{"encoder_arch": "densenet", "model": "model that answers yes/no questions on an image's attributes", "dataset": "rendered made-up planets", "train_examples": 195000, "image_size": 48, "crop_scale_min": 1, "horizontal_flip": true, "questions_per_image": 8, "encoder_norm": "batchnorm", "encoder_activation": "relu", "encoder_depths": [9, 9, 9, 9], "encoder_kernel_size": 3, "encoder_stem": "deep", "encoder_growth_rate": 16, "fusion": "cross_attention", "fusion_encoder_width": 192, "fusion_encoder_layers": 10, "fusion_encoder_norm": "layernorm", "fusion_encoder_norm_position": "pre", "fusion_encoder_activation": "gelu", "fusion_encoder_mlp_ratio": 4, "fusion_encoder_head_dim": 16, "fusion_encoder_fused_qkv": false, "fusion_encoder_bias": "all", "fusion_encoder_qk_norm": false, "fusion_encoder_layer_scale_init": 0.01, "fusion_encoder_parallel_block": true, "fusion_encoder_inner_norm": false, "fusion_encoder_drop_path": 0.05, "fusion_encoder_positions": "rope", "fusion_encoder_cross_attention_every": 1, "init": "trunc_normal_002", "residual_init": "scaled_by_depth", "optimizer": "soap", "beta2": 0.99, "learning_rate": 0.0015, "beta1": 0.95, "shampoo_beta": 0.99, "eps": 1e-08, "precondition_frequency": 16, "max_precond_dim": 1024, "one_sided": false, "adamw_lr_other_params": 0.0016, "ema_decay": 0.99, "max_steps": 3600, "batch_size": 64, "epochs": 1.2, "lr_schedule": "wsd", "decay_fraction": 0.3, "final_lr_fraction": 0, "warmup_steps": 180, "weight_decay": 0.0, "adamw_weight_decay_other_params": 0}
Rows from block 28 of the image encoder, named by matrix and row number. Rows with one number belong to one channel. Each number is 128 + 32 x the weight over its row's rms, rounded and kept within 0 to 255. All counts start at 0. Numbers have three digits each. After the name is the row's rms in percent of the matrix's.
# conv1: bottleneck pointwise conv (encoder.blocks.31.conv1.weight, 64x144x1x1), inputs 0-143
# conv2: growth 3x3 conv (encoder.blocks.31.conv2.weight, 16x64x3x3, transposed), outputs 0-15, a 3x3 kernel for each
conv1.17 109:204115084143107144153120129136155110142128156124120145204108078153210173178131112086100064098196111097111156114156192113133111131118146107164159129094129114157087121092137076127159145110150091086193137124099174115106169098129144119090160085157113112100094138174153111100133081105111157121044125121204129144131168155117109069095116133084169197136128133136161112089096139182137145189119144114099134133108126172132093137064123123118178
conv1.18 089:129138096177155112109128175165072151145138069136093123157088179146099081104117165167140150182110139140123115147120206109121110103092173081124121161165165127101126123082146207105102082119183111164146093116143065098094040145129114136097116113103136144106181097086148105128214113114127104121107144104124109154132132093095094088106092123113102112106194193084086115128140120066126138093112165127105173112130165169113172177155120160083153
conv1.19 104:096067186148094153108160164186130155129142124117120146168090173129117120104175077113114141089152097121087134113197124115110112093139094157099220071114145184117076090098045193106111092159107137126118102132141121105111082147173125124156136123126125107139143099155103099063112143132135078137128078163230089148154131142118115117129142099129087145117108078139121131119101097094068124103115103130047134080090110091079131155158146108165111
conv1.24 096:111075102121114120090143150134163097170138106132109111098121152132113148113116121178150124108153069098074171129059140144136115127066110099112139077091138087149113129192160145115131163123101158152142093090135094152191010174080054076119127109147154134117165120125094125127158140139107123118132143164093074128050135087155131115083132171140105154116172168106111173124075074139091114058226157133157167129128125127145159144140122138138131
conv1.26 090:049085104158149153111150126116097100107124106083138132131105124079108118097112080104149147141127179111154150108099149100080089080143161071152225082133134172189145116111138131114102104128121141115087076107093144120141109080175094132152139105117148167112091133147129088089118113094090126124107116084055145048135154094125107179122136100101146100133115105129113179129085093107148141048150054042132171123107117119140168118131155147057154
conv1.31 095:098156108159083164155124072105121176154084082155139118071154089161109181113152193104113107133087093142154047119157064138103151134092127065129088161125117162074138115161115121107099121096154126100124111137075179097097161098093134042135145142140113189144150133166176135084115098120128104072121137124093061137172155089158132060120132106132091143084189105163125156076128152117109128129192121140124122126098086112128163172126177100148123
conv1.34 095:111105147142145117110113173113115092099186098140112121052121155123076147159115091132085161094116136122120111131111134118131114094229153137072138161130110187140150128100131143147156173177184067138115119139120175096109123115142155177128179181166123124101149096127130034126106133100159121098131116107129102141169113095162094099107172134092155167069111091118061177085087122170147170172128151156054083124117130134203121095083125085099132
conv1.35 095:119165152181132127139141107080109155155095109147116176145104127135141160120152160112127154110159074177141141155120121086143087146133110131090158153169021146129199132223096083125143137140162120164083136093078155149148115144149124111118159178100124106146087098085069170104124228106145102071166120137119147147080095101052165161149115112140105161068092133090122119115087106090095170144125160114134166069100118121148152120158118092152120
conv1.37 107:153135040130145073143132122113170116088068114083132101061121076097135120150079172147105062145169128180082104111124151167101108150168137159173153139111121109075109127062084144105114076152104087132134135090105134095105134156090161120103130079149053126105103140096128145101124088111153072118135165159135112188133079136105152096180157133144121185141191140116160076111077166139115149161129111158113112115077112106160065145066139144117162
conv1.38 109:115157079123172138101109138136128114131167127097090189182149177089116129087123091097138095107141168179142111097138176064134120123107103117102171173146203159134164051093177136087135068183168147112096158162116163141101203151207097113098146103139137115114127097127065088118132125194152110091121149135145077117113130128131088126128154090106152126152109119165147170144127067173128111153125145096089084087156157099083153152114191139132084
conv1.39 102:078237138118111097103137119198086106139118101151112139097142131138083126121062166151147140136072116092108087108129128150093131171098123109128131164090131089077147168183207135089153125161146148117091101102116139112087178124197168063091066156155132107133175143108170098147175123146148096110115107108129102077146139122097106171122135125071129135074169120159108148148093174113115127115131130128111139188124170094139224126156090090122137
conv1.42 104:155154099101141091148144108114150133090126155145096117149155112132153166094125084162156084170117102094178121111130113117135131123179216128106242126120119101122194138110142133110210129063134149090075119142120085178117056145110137129126126105150149113072112089160122084109090111178110133141123111147137060173103227124116096075126105127093161161145085108105120173092105156136139173146143115150167160127134136137110101109153184114189155
conv1.45 100:086101078105130127068081131113159101124149096117137129124079083085168122082111168143097072115121174112157108119105148105178134154139144101129113025097098188093128157156112105184110132171123126153125160134117169103161121148135084179099138156164134096163082103125036088052095112169094135167188081143085116128106179166106126078146165137136124117143080155128140179090140093084136122133154085165129050126117131132114138092127118095138149
conv1.46 098:134130148094123153158109157120103117126182134097162087130100082113101133080181198106111127150157163141117190123160088114097153119134161109079131101070107164165124109115125105097076174127135047161109104141166126107153036159113144099088128078154129131074168136107055159116090081071105138099097125123085096126144127132085127138090138116086088104146167183152125120135102130087092108111158113138147151145107054144097176155167101086105208
conv1.47 098:106164042126048136071115125053117126109167155100101186096128117147137142166100101143101127093098158141162103136119153086123125086124071183107163106120144139117177126129119120197160125148105159118111168125121144200140125108123133175107149122161103162146087168141112149189139104135172111120103077112021100113071145141134095046111136113104119171126088146146127094102139101131149217170129108127129131150115124127145168077144163112129176
conv1.50 099:129180110108133149127108120114139156144132093133182106127154170113098143156120165139130171124082129126109127117124209091094113135138118167179082124135071139130121101099121115150100255118114086187126156089137122118127135127165075110065137140097100064173149113087118193124136094112121185059165100146131101117140167153162086097140142105042129118112104140105135134117171134122111173171080189133092159118104091071181137118114129133163130
conv1.52 093:085206180072106167133157092098130138129128124147159115086078120104138161088136118122120094136140065098094074115154136120073101136100150129110102153123124121073164165103101113130089095143178140176150043162133139123133129087074107089125140119106093137092149064187176202091121140156143110138131135144106092125137064095120052213090097081121147100151146100129111163084104118135149085129177104078134096127124149140101117160183161143132107
conv1.54 105:147100144150109099106117141097134140150137192140129050130147112128133144060123094070087061055093106102123093147137095126103131092123127128144229103099148135160134143101096104170094133103128111153139093136134174063132075128115180104136151110141116125129087116126106146083202107115161119160123071110157086100146156119063138104142102156162158111092203071110128093109144118109062104168117140109134154184075057109138164155091117123104154
conv1.55 090:155078094108091105097083142100152161132112129164149116107162114133101207137084113093100087125089053129146200126152139122141112144143121090161109090127160143123153073162106158137129159126093137150112112168141147188150153210121175091123175152095089126151074097127160111112115073142149091133067082089142108072164119119080084129178105102161122129137183112102141128134122121110078125096157166173078100144123077098126170129110096131058055
conv1.56 110:133114097093070113149102196103151093109131161083119121147105115062098129127091184156092111132120160094099159143091148144158146125135110092100149102123154161171095129143109140121092090124154157159167127104081175051142120129145143097157139150112152077095171083117099123107102093107096095101166065087129132132130097104132095209131116103101110070124156122058120163187115120089112143101096110179191097117125099174109194096188142169178186
conv2.17 117:099100110161142130067139151170164166124122062139128111173126116126109138088101112106047101139133109112121065164101144132128133143123127131206086108137127097181119108140150158146119165109123100146152092140073151095155049110136119155091142137119135163162158117110090108131096070140110086056148062183112120100083098096150098122190092170133126108130157185065174068090126164159126108090122170156076092150130099131120096104182116160067115
conv2.18 075:168073124111087103147093083166142102129071159072121117132113167102148145124146171159089139140115137140105096100136100114149176153109112222052184103102137120129104053123128148103149142139121137114139077098127123110151131152141135132169171091101087095029124145112142215110159186155162141125144130125103146130176130115087118114108141177074100153132113077148070183138153077143108100107075120173079129109111102115104138124183165098147173
conv2.19 097:056089119118106150118081108164154108103105069109097207193065147129129173122119125105151127133143124106097184103141132171161081137127099155151154125150146202105169115079178156167103122096166102179176165087121099152140077073126041116144092174116131106121113138122061120114101139177132129111175178093119090164139132116107103153147094151112086104157108172104139157075116092159145108141129110146100128124089096123116154195116191097112109
conv2.24 086:098108152091145166162127146173157116186134151158160130083121131122124108146128119160145164133101156120097086085138065164089151122069104199059160064150068113047123076164150144119096070177090084167154145048130096179129149115113102164136110164121091113172105119140144111120184156163131080156181108138141141124164110118139138170112129165083204166147125146176129153109076149134153128158120148149058124128115115104100155142110101102129156
conv2.26 083:087123106144149129099074170107131114085137147103162163137122089105148171151175099151158113104135100131160096106120110183106158079107123152042162135123109173109247133035108101088152139163104126139158145087113105172226169136088101110131098174073079093108136108122129123137155125090091107096145077182156123159105171105136087146109106146121117147142066107108121158115123161138112119122161163143081180123078122120107147130122160127083150
conv2.31 083:135103116163112138161114114097128120150093083187128138110146122110183097090154124164136141116138103089129143076151149175134202121107111133066093148144143132163089127142093139194137129143119160145128066111074095092158189140110196168115163163090136106080154114130153095107162154095084141142155138156144156202164113162094148059175158137157198125118142134183155133107150135157156082122123149145064201109148104075110143137096141206082121
conv2.34 078:111119072137121095107113138113098107084093160135083156081126140099177170155159126165118126099118116095173085104105119146196111079151135118109143139048124068223142118153164134108131114144153098112157139052067088145223096121108140129174164151135127088131117133113114179082124124109146081061186163122117162101083166123080098126115140111112133127112167104106095118077140135152149104170089062150151162126101150118144132106185139185140141
conv2.35 103:088086132132157153121117152094088141124155104134183191089160174120167112095139135147149100098180109164162135096188094120118116132168117158163159171154181183137128091133126175162076145079177117127158124134108072142178162141112147115151144190127189070116133111183106103115160191117125115088134191143185104113121147135129176166122172137078140134102118187170141149114048141150119172117054102179157161097137130132122182148108119115147148
conv2.37 105:079077128122088184156174115139117177150107132133080108108198091076137234114061137063146108120177140121129134127088140165191149135105134202161104165162139139166110163120121123124094146128150184121162114142117118068122141097132109120127184085178112136161108169081150135162170179131118121174149134153113126053104089110133167167119104129087176094127125141124119116116179164128078095107146155114135125094117091207138112083130139135161134
conv2.38 117:068086142099169088130129148099133083112109106085107104173074140157168164119090146151113106092107098089115045153145159150151128112172099158117162125137125158156181123116090132081122159054140131173187153072046111089143144136115104174136092173134146134134131121217118098111116164109126129154143109105100161086121121144103135135120138143102059174136075109162143155082078116105136151104093136143041186114115134105134108163081186094132141
conv2.39 104:165104113120154128165161161157107052142123183119157149072111152165123130116139130144081150134150119097123099086077100123140140073117110154088171124130107163166154083049106127185084117100100129101179121075176082072151181142145134173186148196187150073116196149169120137163139155124148122187137095116163193159157112103078165155121147162128124104133107152176106142138148139138122161110132139135060171139120081099128148146074138121125166
conv2.42 097:145135139136122170101132149129134119087109070128165064110125136100077152101109133174127124149111092148155047130150165174102163091176129175121125118116121118111123104152160151063099151049076124177140078051085096163112110116118141147161141174156087112119072066165127128133157151174134173154147094165133168134099092096119148167205171153175136108192101104123140145124155134112107135133109122192140053111138144117112130204117098171103132
conv2.45 095:077163098091099078187121088129093136134112070138123128175208096086082155187115107141136136088128102149130073123083130108122132132080117083119155107122086213147117087136139109059150053137140134107147183083103127084130171125134125165176136153103102159191089180167117148123083107114171148165210167123133156128137190182124101120130138128092106159112134129126102149151091117123058143125085112137155127101121106121164138103142119065109118
conv2.46 097:128114144162091169124115093116166153131101101186046106119143172064150093131143147100110115176140119151073171148147098119118172141067173148075179111163151142061187137129123101107143105206119124092170100175123091108135169104140164160150113160095138117066106112106142109116153164131157132162160160142146124129122101122146123132074180148099103129119204030165085153170141150135106119082088123113159111135092125109095150094166109066164132
conv2.47 092:110137105105132068123070134103123109144123100103119112179191132073104205126104100152129125098099110138208094087076124144135088112100152128100160130128151175146102117109103083100106175116110129114116146091102097092146136139135124160160207079107205115226137129126122115136120148091128210144125065138152155092061166134091124138160109088140117135190127163148142115148159147143083160108153156136153145081122125054147130174143127146170076
conv2.50 091:126121075089190115200110123101142129125119163142071096120176147107162116090142094093097147105148060155162185133155109043107098131130110105147140146131153109170151140118091121116125104143160091104122117143111081085137083158166121163168083134136184110167175072159089096181091174097144086107147174149158062081088097100140196132145144158125145093138196105102136166115126149163120173095121073137160159077128115109183121105105130160151107
conv2.52 090:125135074116104068084123140128180083187130136160171116119149098115168139116103087093137143091199143099104178142133157148122109145101109123083142088099069104162126094118164119141113128110061126097159096112124053119144142147156140130129174162076109058169162103167134092147164123120164182141078128212136120177123153148120147090116162154166124142145108103108182102063099183114189182174091162132163164142124103164120181123107152105107137
conv2.54 108:098060112123122210113086092184150162090155052096101097133107143095150146106141100142100132193098116093122147192114171142152158091086133153135118172121161152176156096134167134174081098117123096119119144130109108170167168139131124176123141148115142119106135078092115120133168126176140113147138112141164077119121138059128084153123117159132113121185142226101189150092118184108140099129093141151108174172106117144146202166085192137126135
conv2.55 089:121131084142157142088143113143142156070136078152109130135152122128122066136119124164113090088091162137110136133170175192112120212120122197058135117151129155107117124102103167138162084154169111156092144142101114070187148112127162177110085185101180096141098055184129097132153144107145149168133147146086118150099118066109073087147132140070110123115168179102198133122171139122137175133088097113142114143121095127109075093178089110130075
conv2.56 119:070136148113130103158136139129092077123159100135110126107108149075083113159137129127140156111128107163030125090130120133108107135079185171126120125147106152099148078124166117080104033165115114122171172088128126098147189144169155127083070183060084143117168114097122104131101148137161114122105123107094140173152171038150148087138129131106138147142157102155111138096080143121127186114105101083174107137127113095116157120144108014136104